Rows from expert 2 of block 8, named by matrix and row number. Rows with one number belong to one neuron. Each number is 500 + 40 x the weight over the matrix's rms, rounded and kept within 0 to 999. All counts start at 0. Numbers have three digits each.
# up: expert up (model.blocks.8.mlp.up, 8x64x128), inputs 0-127
# down: expert down (model.blocks.8.mlp.down, 8x128x64, transposed), outputs 0-127
up.1:423570505524553514400490447454506531501532442473521491471527482464506463528488493464545539508577475534496486467507525503465563456469501487489527467480486527549488542500468487465497491451507550518500581478485525503490525497432591599488510456498482416499522481515544492459532497513532517428456507446469440421515489566502506545512543505487471556523503505542528538550540527492558523440448
down.1:476495484531456468503506492509482488445488510432493549523481490490501449441443521567483465467456551551473536514481461446494476519512439526499471466516512495475464515456552503417542515574445485482528483534459511480396472537494528541590491490527479589423498549486497547425463540469464464473559413478510481448562574476543524465477450477512487521468499541497522491518534561506516486531533
up.2:522454501559491416491522499482433474545501516518508531413503516469439448479549470522497591504475481559411454514513535456477424455516490461427493440451529547534513489541519516510498473521552518526551516466544495497452559488498521592514534521521441521455546424433537571511465529517501435513512522494536581494537552441443506532472465453458499531450569508534517552451540544536544457499461
down.2:460512464433540450477486426505585560513574505542454448512544507443568562499506507550512461447512498482559567475470504530436460536446511478500532535555551457558481425362479465473483439533444445465495487512567513488428496471520527489488459500460592434492465487491503521477502550552504545532448526447502504497559478527535542483457551502417505554565569444492516504531506563445526508545520
up.3:500477445486526494473542434501488496461456450490478527454540503488521469473476523538534484531549459497510480471507584514521506486457530520503507442508509484472488510523505534418510499508489553494551550570489510470465508529524577512474465482526485482547492464522492532494488496499493580451478513474491494494527549448538514564503530525503511508460512521497517549486465498505507444493452
down.3:487453436496529519539495515536507476496565476525570486460512494462528550522470546499522497417513502519531521524468556522485473557484506474528521556480499467515490497508455486528534495512512492534503522466484477529513484531500436524505543437543561523492490478415534464559522491509495500509465543460486502500539467580554470478435487487426455476509531456524481504458550486495489471489518
up.4:472579515518544474439466502513492456562522515524579491496522476420431453473514530497545551518528400558480455472543577476518462481460488421460524548439501540476520477511469575465472543451487486523463562437521457499487544552600543613496557489512460491445566482495561485554495544562524438456432501466480530517516552461522510507497464492457466528456519429531571414452530506552516531511501
down.4:477549524461513504457516437589531508480603465556464492561565518513507507534475496565486489584607450491517592587530553570439385513446548527530528490511514544460454507449451547488462501413474410492412501512553465537449547476576457498467441415567529493536486459495522509459461515505476485508506502468470494472446541480593517525499489502455464485488479460479474464494517424454552430508511
up.5:461542499439500457502515479572418519511515426545466550524510541535502463523489500548550463478525452513519497428445510434452494483484490482485522526443539497547535520488448471445515414521493535492530556484522506517470502556488553505510477486516513477512469436564578527530483493518494510483506455436491514468513508487517491606508511486515526486483542477478507542522536499495530517591462
down.5:447541506466494507488510477481460470431497533516515453530521508506517488513516502548477522488530497456524550516531460417475553518449515521477527506466541472503476477476471473490456475488478512492514496514523477416509528464432487439496490466548493465486476521523499484493475458458508516477476438507528516467576466565456518517420495456490496503539555497530494597537552570519540439601428
up.6:461484503498518499495536416499444506504490482478541474443500474462501492521441494470565484518553477505508495443500500522503522525491492512499502527482529501511507486508511534448446488479492510485526546468486502520436557510503560597496489481519512468486489510541554563505505519528541499493470506482469451421532551526486496535435502537493431545457507504462548512525501517577555451498491
down.6:511529464481480481489529414526491464458504509482613548484509559485457478504471499514523426510470522515536478527492492444455530545483521517498537491481475495493482443490502535478503542516529508478532471546476471509509555451501536524485539517502504477490539487466500530540535506485521538489490482448492547483519523544567503519487469510517482527506450517445504489542537485464489471521503
up.7:494539529443549493465475498524511464528479559520633549575524486441521484491496546560506581462576447525475496431474533443485436450423509458535486497453494536505508506437485468505428553463462507493502548477496468486488535522538539572483425532502552472514470454500548475491510499570530465521537492486435546534516566496508500488497432492467492532474447469465553432509554536472504474508520
down.7:494533500465466514523457434484484478518507490588454461469465446555488517472456494516486497563578510424576531452438474565461445544507509514539462534498505533475513545558485546520562540442521473495489481474521396585441579501479500531407450475550411446556518451525500516411517510517522505471525513520464478520456575462513490543562482503466537462517518469511537412546495524507532509504527
up.8:456553529558547543542526521566505613515504426513550451532534521484398463465545500566501589455509536473537478528516516497355459432457588418583508503461520563527392573562455541450455543524475383519439493505508537527539442481445588468577420481449532494549574526474476505479466524520587443525455443514395524534468549539683529509502464510511462455471466553482471414515486489538529404505502
down.8:508511491610487509537477581508547572471431471541424443474498505556496444470459517510552493474514504497464406559535491530445491477559604500499609490442509545484498526452593595453413474535485417542458494505485483566577480469503542479580553489521485479509502480479578459547378477500524541506474473599427563531586434503578491478520450519583463451564429539457391499477492390408554505503454
up.9:549496503536520532554491435501478531526477453536489468480482489458491474440515525486578482486531494483550533440525512463495514495452469490456497455477486535489496531464561542475483488483532472519602537521456421505506543489490545549449481503485556474549522497498538499468508493519508540437510486485441511441527511537533504512556456486490512493430514475536573464475453518548480501513478
down.9:483506480429495522500470497471514518538526455457498460511534550517524495459466514532525534511512471495510501549525468513492505442522484497489531485402460528556524546507487537488527505472531541469512540507462489499501494499450532511480471480527528437535519452510545470548545528510540583447469499529467477471435494528496532507568500495524522563434541529534479540479494441515596522492499
up.10:538468527509594464510494449493464508520445482512513518439559479456549430488495503560574541489551500491510526460479568472474516512462500518475436508431549521480550468478507567482484455512512464466519521515481436504504536488500550552491464475480528458515491455500546507490542496510510490417508436507451460443525537547534493511513480516477522483458492552502563505509505544526487480535506
down.10:516454506510462480492471494455457527513535499504456512467515490519580451467530434468558503498524528484578470487473509460507524480529514485474490483495480537495533514546464492555469473499565529479566487583548484548515539523462504494549513536460525503533519466479470464469482552455537529529481527524462474529501475507471542499523543474509473446406531489481479523513490500499538462516495
up.11:598507523481560505529546447546433577513509463450572574472490417476534453495439576545577446455562504462428503526440480485506482565489479551570558489473516500523483458475555488433496515481549492482486545501476558443520510530548539582489449519476497497451547482499551517502537509504546532466458452450523475419552594568538462487450500554494459548515480473502503456463485453503441506477506
down.11:482473465481556523512497465453471444504493601526478512514519467437465509472459450520527528509437503464528535491461488445528470568460481483502504440480512420534495424459555497530526470545519534468571414513471464477481531503525500549432476451406502438534523474523497545493569520513520502487503441471516436495573550539480553544499439528448525508457492591534586510562558533515508462521459
up.12:539404444491590560546580457579438533463449494480514557492453528505516452478506570580478459441498527515507511503441492477496441464495522521518482493539481543448525525489547547499491515502504429613514500393420506559535499534493496498507492482510576534563563441435561592449554574462583576365490514483474457470508466594530506489507405534503493465479451489513491515480395420513449555489491
down.12:557472534482509490565502559501416476418470529562487540541521577458466534490507517508564559469430512505573513552521394477477458497486468454515391433450440482532562555511517591489529459555540454532480406416509577498524504492510523528430465497483435452465443480470484511536595423511501539489456533444483498550535497533479557573511473506470481453458507500549581547540437522612456593497483
up.13:520452435544526493477547460500464514493516488536534490491521461491506441469460459569573557427499492492498501490493606491480544475445501489458476491488572483543502524532484507443546466554567454475531486458509543522480448499452556526518513494500521485491530445482485530513508494515522520457492517480461538447536488536535503558445466495455517534440495461499496541494493507587569490510540
down.13:543486494462556470550532513497545553531530471449479498545554452474518532475478467537511547447423539520556504474438535571428453550514484489512463515446517510545470496461535504476455463509491488518547488561441463473563478516527486511433421542500551481559507478521486521481520471479531472508470573477462552438532532588561534485503528475435560471466496484514491544553567445520546479519503
up.14:510547485464521474466482407502432523508479493477481508425520526459476447496475501491568482514578461542500504462452519411450551497496492495512545480434568539515497515509506498486485451493496477524563542477482447481474521516493531516530495509454507475518489469498574533487512509515527499484519479504458501495497583498507468541488533537512491510499471507482566483509531549542494492531451
down.14:433421519582547512482550497514516492528470506508503501518473505559502442483494514450507506462507495443458543521459496491516501461460510557553482499523484480512517500489529448536471488488509496550541477493515506534464457489514505543525444515545566513514506502465552503451491510455512471518519448437506477484504516503536530456542484418476517482485532537473542468493580508455506521496519
up.15:504538538578541542454491546512421450480485457489542431516496503450406450447464483451508510535505515537500499472541479427540521450480485481550577400469504527471534507463543582487556555571465532513564528525525562572577489417499522582506479480530428461408533472508573572571454536519458521421553450451503450411545506477495478506419384477527440528462484416591540437504520501551458471490439
down.15:443557480428492503449517488616548585524546470497551424431527593492554519508434525525529552429488506570498573512509535521448552456511479490442547466517529541406474469411392594464435452502398481543492515490511487557468482498410535557555494456502525452454503476527534497568545530504460590491427513507501477434504495467548496591497502512460443493403515536458512484461548576485610460523414
up.16:506586561513494463473484452468471543528587462519530520485537491444465512534491447552559537519584450474492514468444539451485544526491468456496547440506549466521446530467441480469483475481513487452537554509530469590471515560465544532508465520424490459492490445593494481406492497543513443493488447437504513480503513551508469564507576555505506516488503531492539487499468556454490500502501
down.16:566492466500443461496547514554526446480473555462532562523451435521488500469477474505470514488514562477513533466529447457475463490500477548478468435544533461523540480498643478538564533524507512484552462544563518549461529471527513464534515466482489501426517527484503554482443523430533502444510435468509512479518477519562484465508463444514468479464545515484528525502468540532504428499483
up.17:523537583475466421539545540483479509535548529542448569506586507445470584518441441455500488419531448459487515470436525526535443549362428448467479546472504564594509541543565451545469428461407428472472569526532586452497568529533512470423469559530562420537465449655553542419479514522598500512516538519419532506491494462506520581628507554477425581515533423456474455442438475481528442559475
down.17:424467498461483506446507517562487425487577488556538474493538554534450504481482432527477423503506514413578541442555525561512459504433485470491470511543512422472524560576557484532543497401507465514534529484582538465467508520459548423443490463474557523517532420487516532417582411560540480549562488520466490516510475580514427609582442445503475514487555472544530567401442574500574334463482
up.18:480472477502520500461470432462465531488511460477529466451476496477465446491469502500544541508537465533480457475466505464511510502493485476492506475436515504512507525526527516446445453512479490510527595432492519471474519519504552545534463467504541467509490523587606562508515549507518548463494480455512470436536547529540467530494520523480487540511494485515506482534523532562512433543482
down.18:525481526478541544490534465522492557461470497519491521515501555536529479478478490555515523471481515498433557518479503432491559497519481520537510531490449469461503448405521472504510540564459489488511531517516488459462514463538518487527474487523511495509474458468552506552516476513428453486482423435521496505526477522532541548481545502425501498451473498482539512531588548475513483531489
up.19:466515547516534493516424466526550571593607464567474463556493514493469528425486590579496560445466430484577592490471478558434522513486422547535533590516537441489459495512571485455509472483609419511619518388470470547484458428517514475505415529505519472543513449532503484546557452476477488440507455441416523412541447530545581507500544435404540457399481415509572444479485435567473472492535
down.19:448462499524542491537503475579528465490532494540511504488516533550446547475484611576534582447570505442540512491491437490422456488451469439495584553372513532619478547478558479444494569477585468530525544567500442550556574528466549519409451499569451458505460489463543487564447405431532516515547407548440539523540430565470549463531468389477541495464451453478494511430586396520461460461541
up.20:520463477470564462455549442469507541506517510509495536474519474462506411525473430537558525492496490523507525428525528486495508478422493517468461479452558490542516507509492501469521485521529504531525536478481524450552514522525555538481489508481494440497511472502481543550533495534518510463482451514548471493502498510570487562482485496486478532474544511502544514508473503520509452497492
down.20:430506458478541512475531478540529508488544499493475449510517495511532508495483485594473518481478447467528486499482487543461493488481493482505533518553546466486533519414480511424486513497500488464528488465469477562538496492526508515516512523494524498540473464457518481467547450491513530465435486472454512534522466531562502495478520550452498508570484469552471489467537476461523503479478
up.21:532562477484519571511475419467406501503499489526518450468482533524512454419473496539553533529537483478436557432452556544495496510477529537508478491433474509473494531503516522533462436457550504492592514466436509551519537447474538563548486475486508415491496487551536505443572528511550445452529487510481429494571509515564483506506468541412559518500502490503523473483501527583529481520489
down.21:542482507545469581567471553510539522539487516542455446517515477496466565504475464518488465471555466460494495503506473528538513541584525480493560524445433482530539529538551512573483534533526475469552452552524499460553564452552517418508617461458429449474543457468473508529438439446438488493501532472512543576513483539524511545499526534522456474472514548496465399534505461473433485481460
up.22:528444518484527503510519477439504525509533470470554506464483487487467464455445516555561499481523475510506516492507532497476504495441478487520529529478558509508477538490567506506481463512496410508537525511492513460487505518510577499532509542490491466488480512485519533521534489513533508467456453431450479446526492560555513517515500498496516493456531497534524459473502503522490496516507
down.22:488514527453552495559534479510510525489488544535483517511512551455489517436505561500462486499476521506492498502453480458474507496440478492534500460499462486484501425480484477478516481523528546508560494529472451508493464506523481549524490503525502494518495458473514537479530552547488543461533490509463498457571528557543542519531454508445481486500440472485500504588532506487491486512463
up.23:474546453519507383498449451503471538547537452464462504455452490495505392495392513511625479497525451533524508456401537500530486404461488484539495472489610503534406539460507468525520422529537489536539528501556469546446472559479483490513512528470462492578531486475464557465433570568541457498496464501480578468473545540537467520503526462527536500497552565438481462584513557515497522503522
down.23:506500499526423484545540490506564559568557457507476474542438488626495518552464424585439476507491482488442476546451471389509437522534468524585555453500463525500545507461523438483416500461453507472453497471521531586510545447507459472570478527459482471640530484479531527487373513456563445508507518514499517550493457517494536531520510522487434523406526569452488480577492478488508518550451
up.24:448533499510548440451503494483428502561479501506503517436554487459477493541470516482576505489537476567489515460455595453502506473450431485501526496489611548511499503506529486487489463512527462465494501528490487511438480537471531570528463566444479490514478440510535549444490522518567503460519536503444531462473552470532501497509459500519501518506517541441519487510550523482542530484500
down.24:453477508491470454520504431541504465512556476558497513543471472543538494481511464531538461524575480428472452514467458465498532514479527498498483479489474486556503532580582481507563492462562484511551478530507506539486531475488512444479492505521484459526470467536524492453452433513517507514539509466437524554507495541471525535531530503568440533468547488480462532484522512428515481496508
up.25:598466454492460541469541479530507547475469561455512478450490585502528504470419471545550470530457485519515535505498519473422531502552446518521494434521556525438475561498509587530454480531594526447526436452479504406456550471501478539530524467448480545459506546574523551589534455500455480422473478531478490402515511459440484535530441489458533493519441554525555539472495500488420612491506
down.25:442498551526493508498560542482506553518520422458521451424578496519555558451517617514438492497466506526499427530513508519474485469549505479532509454485439495489497476526501497394485545585519444494519464487501485525524467549507556506544439482524443483449537523452511481494566535444577511506470444457536476490430583446574530523582414476515533414471517468575517461549549450470457528377483
up.26:491513523431491494506469448527458510443448427514441430460550537434502469463519539599508529419496555450544532552492537492463511487497513527438472466517497478535563585462551512547469368534525443496567498446477534476453550614417553470488507532536556433544488514476486479492492568577457529474470466442545437494570426470522467566479522570438461480589490404501461518432454536556595446501519
down.26:543510487406498561539420478503478574464462508466489488544518529446556537478454476527494530470532542502507511584505438499558374547508526410482500483510449466589524478537456525550470440545490432534509417499398563465538462591464436539493538518587474526537470477412519545589577505424489451558488525504576428523534475477499546549486548493472498485503417493447478460568562462531488527450549
up.27:458535511473534464434505482514484494447537453491508518450500506488491456542434546475521498514522443500495522471476510509498525453455483452526567474499477552471507532456566516451439513511517516549512575532479549484491527491547547565512453473518489442520464509526515531526517435575503489386520511438465427445598523520507485471470511504485447515462512460594506474514509532528516462479482
down.27:474502538476585593454502440487499545491467482437582492474476546450484466499432467534556531506464504525466503501513507511511530482457491505473521492498468502485491527459500520440487516530522531483465522463504557442470496506523470556557494455467540541533519493413525516544561547500421543486501476518448433458536560509488474493475485436442444509452421516543556494492584532546518455504541
up.28:518507477444550511535475429569492525515586479459558531485525425466534502528519523551586483432521470425464475532498519457474468496499488494526594454480484515591542436519586509400530494534587499517507573461522593486440564513536606508482458456500455461427510450474485511555466439570499600404431483443427481408559505498486531468437512527462480534508508446561548520484439493537475458517490
down.28:463524435415488544520528486586473501482526597497631473452452463482530450492499538531517553434519473458506542472541426441447492573392478457524488461529567456480494517489485465532508487477602496499544503542452499532551505459515503597488447499488527558474575424436498524505570453519503555568531482489424448468518581568517548485438466535474510535482502418561518483551576471547544436515543
up.29:528412528463489527533489410504450555433437490520467451497614544422537444466498512688506470431518550424540522521469487538532460491519568514469523505544446504398560635443514524611417370459602519573442517421454569508459560567491528456484514508506583515542543470440523557498555517509527494484452442500567423578463411504503568582518537590396521492556393403531482479424398422540502556453519
down.29:552454521433444536549562522443374473482377583568473491533476582475517551460528523474358554445521546486507474526480451544527417572464528499528404458543420445559515517593454460528517481562515450539509389484449524421439480528460442515459556517498403512524526586450499545444606530436527455497490495545582486585558512509427530498476509462498534419567510496519531470580482520503410539398570
up.30:520532526520543498464548477511428462480516459487480548437514438485499471473476535505588496451563474532533506470492534493478475523405472490475504487447544516506475507522502524442472440510510493500514559460499482467511511498521561521501484510488494501469488432513537529491534517516507489445459501488470483482527578531547458500507505535431515504502504507543506498547486534525434494533476
down.30:527542475480544522450470509519537528559463485524517463508519506494527478523527537549522462486557528435485497525510492541451502466516475459517533516477500455451535450501424512500495484538486467531501497510441510538551515532479529519491472541503561467550521433475501484513494482473506529495498445490509523513488554447545513523531458545505524529486519482462531534497465479430531487505577
up.31:439485463495615496454522468522536517558570476546479447497497505500446495528462539590571585455546491469517521492497467465458469487389498514518542528494606458514463554520511539451489410486538483498562510421462490549476497467543605533479501508482514425535493420479494532509477498499441545456485415507436526441540536511521530519454558451445502480451514475528490472534488539545504443463529
down.31:476452469480520445517468449540543588501481490469487467556532473506486507481514487574504502433558451446484526593475525453453455447481498453549595530497518529569522498517519426493448509509589467464495467468528462476500543461524524522434478529522498473420526494504566567541445434463538554561500459535479544544525376524520575497539524494543550567459472436492555549520551434441481460455566
up.32:403496509543547429487541471552505522509472484477432479468532472458523484609499504535530578425534526504536527418480481471475461520470435551474471541488507479476551584564486505529475480542567478507570457528446557494520525543491572501482469559524523430495481517452565471527521578544503510490459384459501530565561440523593476568489577568535423453481485405471483454463496515545499499487464
down.32:523553449493542476478520419531555537473469493437517474522495592516508476467462470583489505500583600564494489522458458563391468518497481447525528430532503480533544512469499558408500452539495489484430460438499457565496555494426529470477485491544473445446468500507614520430535464520498568495417443585492471482531475516467552529533490531426557497569418476473495548529541463385492567483527
up.33:560508498458560535532542478527508590506504498461528600432511436447518547546496551507584409465539518394450486507524487430461463574432401503569545483528501509545487507473606445448509533525598529516548515508485580441501545475556545576539446471484486477380497400466507559527525425482600574469450537437412446424541504496533505464443528578498434576526472506532578506440509463522439459451496
down.33:434534476456537493563530478533500511493508599477559582450429490467531495465491568490483593501508421430496555491451454455502484568475403471530487404521485423526563422509541405543528551553541602489591455562519446458560485478571499577475475479488528469401569491416514530510592441510483555470561445458418486521507583522571573520451448570481433482389494536567562489530585506537455451479491
up.34:571518440516521444451532451507448530498496490513531501399496542474501457501468514577537494472542493523497495436510512461504506460433505500496511487449612516480488530482541504445448480493503478501524551534491521520464492492520546530532454521468534470535484479519567537498532506564531518502523515534461471467494504587564500574449546524444456512474491483495516530493520537533510496534456
down.34:465509545508523491442501507475523499542470513501469468539515493502492521497535445493517509523488444447509543536493509463493499538490439562495460533529521506446530485531492409555511443515484452493460424441483489527450500481546473494473524482454535525521509520542537572458514476563535468529493474477505525469551453503492472522513437499488495491451502532579520458552437554487485461577518
up.35:526478516469478547431570456526457470530551515568596552441538542542407551479524481541499544457571519573396540451473575529541531504549489467469544403430518480523409486543447536549541540484496513450631494471510634549458463571435531547565501497502443546430472446498553544517537538433529451510480520410496523396543472469497472538461502461443446551469510499531483519505473536532561452425411
down.35:517511440540479414505516430484515557560521575506458438526454442471554507482472466549512532355508546496510562453502483575406486532513491567488521529572672499483518448355600539526514448538540451498517427512492534512439491416595511548584509448420589552489458432456484505513482592479483487440477466472503572476564439510573502493460544460424526402478451472498546512486456528472543436522569
up.36:493462493480526486469507477494480503490483474448508479483517479474550434480484495536570503511519476518508449449489540450502544491425510498460491472448572525474485522511517528462490485530508484496581530486465467504493541510520527575499480509445532483506460443497544516484563510512475513490492468461474452486550538493522513544446523516485483513488502471516532510534465512535531473533512
down.36:512486492510509516519513530526507516454449501478473492495470491502537452530539585548461523478502535497549532466510450524515475449516521507458509526460504555498540537475533463481497485505478532501513479529503533494574539467481499461514494482491548498499468533472498478555477502500500509536513468499482523495477429536503529500482532459478467459481473483548460483479525488515542470540481
up.37:499459502528559471409504467489456483485519489526549469421502475544440508505417516568575541499542500522479478457457578506512538526455518474510545476437552542432449507518473490517516509536510480464516515490520562481463501545530570522548482494523445479486563503518504508513503523504498463464446546453441452465520548489617519517412500512481476507483471406514495462532544527555528455500512
down.37:566466441474537454552614502477528566553529447488504495442502473456534490516463589500523512527479522509507464500478530457439488587451496472497486478483506467456417531490529524436519573510506485514478485575513524491518455476548454491569412485521512561550508509488503508531464583429556503531456454492442574458524519517554476469499465502462539478475403502581510502511576471492496478469532
up.38:444527488425498551458518539539544529481565442529533570490463560560428557484522479460462474452572413422447410483516562453483502502428533460469526499504445424578550539500471394439489555472439531489513589432585649471490546572514508467519517508517514531498485366485562430580493441495525485462464542458458504558571432551598476508460545545527391598547560444520512541513575464451436424526401
down.38:526474498493440459532621431484466467433497565521494529410496526461566561427532501521497409426519496464545540454590534519486449489471479602510440465561622461442469496542547476473537438477554561468592458463524489478409475401512544443522474449450541550405477503505477495488572480510475497499542425498443486424537504562529457580482434430449398452469615478554550612492484583590505418506478
up.39:495505448511533438499547467530531498475530499496489526458480510479506452494472460541566507488512479510515503433488522465481537524467530497543499518458528508480485491511508515478523462514539510479545569521487524459531507501513519489527487519471540433511498459534530547527519538523499513466469480447456526480486537503524467517431463529525500517489479480456480521541489515492526520567435
down.39:488550493457513442442530526531538507545546484475536504533506506531509553532483502521454532427497496541477500470495503442492525523506458481469547457519529544424564457489468488468518484498471488453484491498485487578481450489511483469479524498492530498484473505514530507515503525493507478529482484510508537531524447543527461457486523495454499442510523461527560518567504540463529530524491
up.40:510506474499578498438507453440443520513498453468529513473552484509514478475471494583562509524591475497532495461479529480461519538473477466519505493476585494492495491493523543438449445474533475505532514527497455534447545542494526547527497506453539461497492447473537510470547541516528458457486487491456495458514541535556501521493513505473497473465493529509556472469499514533493479531477
down.40:492503485539560460526496574508489481572505520499486528448521481484483521542508530469498538527498438497491471535498493481563468433471497525467502497478506484565497480519526462497506541505487489510501484465490460564500480487551478513498448532490525511532496509487490523483469502402525525473502493500501511510512525535505496457550471494533511519405518537507512492481471514514500481494426
up.41:463515451483528470487478447492484511474498494449485489466494517470517458495450493534532488522553474448511474488467567479477507504469514503474463527457537536483485528510543497518480465495496477512546538521478489454501534527489532548482472476472511454495493497506545493498545490541505512469527510490455506491549520509555481542490501548474479486488473508484531528510518522512537467510454
down.41:500501489566515483492545495486525512464486464460465536426507514545517535489494497481444487509479500452501511493513496497552452476563518497507500509504529499505498467489445500457509509470483515493480494524487471550466518540528500539552508496550456501477525528481504518488520489454513528460513516474462483500493508465564522541523464520492452506463531499555520476476511518473480462535464
up.42:527464493463517457497527432502438520491512446472535493459500435486524467456418486507618494536501466542503500473474515492506536515420526449524513506450571493501489516484512522487507464501513536504521541534482478508510475539525537535529470497484491462492480478521512525537501503544519541484504457444512485505515534517537469545475459512509459542432506476508520485501489554527511530547501
down.42:516507504410473555555538526510499477498556468565530507525490477510443519549437494489469538472462483517497526504472507472472467481483468476490509486474489459534489526487489528441471492515486421486520502497485527518524480514473455524525521470423487491594476473496505512554506507477539524525469502447487550501539546507585519482534476473512470494477446522493512451503504507472552503507539
up.43:466462498500560457510540465516517550528495466452533473442510416469483470499449523542554512495500487524533504472436542420473508509476486537528534497470526453429484515464503505509496494495511476442510521457536534465481515520516529521528507546493506424536502499565528534494521544561513497488489476462490479470561542499532468561441481535489467477555532482497510511504479553519530522545462
down.43:523513461470518518484531509504511507500501546457567527524496513442495481457525530544528506429494526452523472525465472458464458500459508484537570480539532488491498444491572470509487518501496475546465447569441467514444496468513487527482481475480507516504512468495530529553505507497472517518472460508487514537514521568523561478490544406462500508474451498502551517558537564502489502447480
up.44:492520501480551496468511454503469529541540465483482518464517445501501471446474517515513520494500460592513521449475515489429525452398547420464466519479564518531530494531512543496505476511518483527504514490466428460478494521496527580475513513484539439510539496505550509478485522553519550477492457520490443491556539488506484526472427540496487504475507512484541527483489526501549507516526
down.44:493481514497528518440463523496447548526575509527540434496486425514482448530422475554518520486551471472460480500537457509496445487527495503478517523464508477552463527511480505461428443462491527488494516465510537531557534461499491539492518444541521512471494541555509550547547448522486485485457494568496482494493442475517500457539469515512447529440529496531482476498491483552465426488476
up.45:521512480494520522420583410574471496422464523456538537468512566456512475516504557521570480483531532524481501494480493508450547496468471466544529467408494531461505512526565588442506531531513506577522520511445558506498515503464570504546477463487502492483528520478616501519499504490540562433475413436468480434512510559555456554522455607474457538500498484525446498513541502505430482491475
down.45:509461502518541489411551463584475454476433586462523503521514529483563493476470475536530547529585531512480537439481518523475544479475483509485525486465506514475537400398482437481511522497501525459513530528450554558520500511532508514567506447513552481432434521478481501510594532498504465453442495523486456508629508484466530495412495539428464492462434484484539544524537558548467474540440
up.46:480508529461477474501488406514438529418427466516406432444588541413534447477552552661493525386513563451536514518439509506422492491518494547403487455521453461495586602446518529548488342575536406498539471433484557490449565585434598464466499549559573432538495543434519467487470577549513522507448438453583458533557413486553464650463528612466513442574472390528470505413425517544563509453511
down.46:555515486454440530593519449508493571419351527479455492543523507451588541450545477531436490494544613474544510529497392548547379575505537407505461447537447520542546474508456459579497448506515445556500393432410534456504470557442457534451556534580475501525481486442503550493607562403498449556511489535590422571554460477446534564487583518479506446554376521448486440572483491484470577406569
up.47:472462475501566497452510443479468519521524504516522491429534487516527475532498511499552440540548489516486521442448494529474485498436533495529458513412538488490475540522511494519491481477506496501585511472461514513477561511470547548499508486486530463466448509569566522498591545501555513479493440480489435515555531501550485530473512525502487534498501508513530494514468530517513491490465
down.47:488488502485514457466484511465509495512458596531427548539498497493471455456509530505488490477561492506548547543463436472501519485511463489576532517515502494558576492449538447513514494467545471457490455498543530500537547503508515508515522474444487533442464479481460555501501444425486486475479504520510531541516484526454530473478517507498471452518487500531540447522540486485446489493475
up.48:469455548499570587473535478431467587527484445523508453487398508536496476488483585486452496518548486505543517474508447491442454557402488491462504540442552438489563539468491442503484438513526465534551507444538541480490519447476526466534490488495546498475498552535564473532525459512506507497457437489448514417550525563551506571494510510512511468564544446543542514496473517493459490538519
down.48:471480514476536495522564499430450500445482544578480468501470584476470516439480557473523439500469492504577554485440478486440577523447469451555529454447490495547500508496540425588583548550525520546581457543482467503494423485442478448436481468530561448405501462486584487520597485481517546497536458495479485545504472551536494549538487509528560459510469502544489539548462502468489596554496
up.49:497499455460509459472488472560436489491473496467498482448504468492488426485456520529550496514527456495499487478459526497488512494473559480455509491443566548475453522519517489491480436493511500513490536505492517481453506487493568534543468505521494514495488483520593538514499522561491508432488453486490507482552543553513474553465516523487528485466521479523553542485498544515490531547466
down.49:483470549497521497423440537488519525477505483478483444506502491476491501514494476529527565473462483415463544513491478496533472466511482472522506555524449470500518492466485450526487471519514518519487481567507495475498497521529450486490531458513464493486493541464515465553493485501461499546478452490504523503483465486546509542557527475523490503504536556520541479450529540452462575507485
up.50:497543493473557474487501448507472536465528470476494513465502478483519448522471506513543533495526488485461508445475506436447505486471506484475503530440557552434476481501521528454482441503518503462524526506488529456454508479504581554518447513504489481470471469512537546515538490549516489515491491498464474478552513482528514542433521528498493499521508489531506518527559525513526488512509
down.50:466532526472513505530548508447470467496569528506507488525516484491489484482512510503525538473478486441473511471551471507480560490446493497481538511456529475517494478469538487429528455506472524512459461576542485441494522470494455484536455495501524510539520528505535439516464520543510487536511498527484501527479498578503509470440497487472492495474450468465526506483573519538529467573466
up.51:532459538488539499462498481509421498511473410502504528463533441484487471487517499522587510472554489479540474528494560420501536519474541479500552519412544544473462547477545560473487421520481491464523589486509491424518540510498534540475465492478536508536488472534553502489508459530511506404453460478490494511529502531534518579481523521496526499516520510519544509492483471525525542601477
down.51:463499488519531504417405513462523491521534513496499486464563493452529527471521503453525443497539509506516509526498529455550515472457551481455493486527463520565521459497496466588541532493497515549549510512468480491487438515521514547537517529496515469463504486420462549544542508505422519488561551461512472445517507466491522516420520526501462482496519520480465504487488520518471457551523
up.52:485471510491508398454539525491558513529509541449534531446520479513537498505417479510567490547456531509477510455504510435463546472462468570490498460502576479490483478429522481530542504564582541506536571473414553427527480567552505558530485545494437508477490400500516605571479453509547507526475473480474524474464489464521422508473458514575526574482460459513486523490554507535489460485454
down.52:539504500419558477471538526542513585536583493486526462417488457521547450555475557551519557419498491540475516457467447465461537494483414552440504458464525536453530441494517495416549453577482446465506461516470458541540495476561513517560470517441570483511470486494512560504497524498445527552472444454608489447489540492541507468401507527484461472453540519554569513561487490426512506505463
up.53:477520476511531560443534497490478528505503503488495469415490482466486488490459484542563496521575506536489504456476511469519541484417520501520562517423545505497455528479530474499504432470538511524535532507484483451485540522479534525510472510429477479512471512541544500493570515551552516493495468502447484489491500499516487526482532510501470505506532541509504494487461527521527501504422
down.53:502503498508545453510495480504455521502510577510478464525502554495497527494596510528460461468553532483467491512491481478477547557493537489550551478520539428527492490488500403511499470511523512505521511521457514526523458473570460511571515479493510492468489434537529492496525473490469549486551465490526526476538518448554486487459525479515531466492452472480486494544484454441482506509512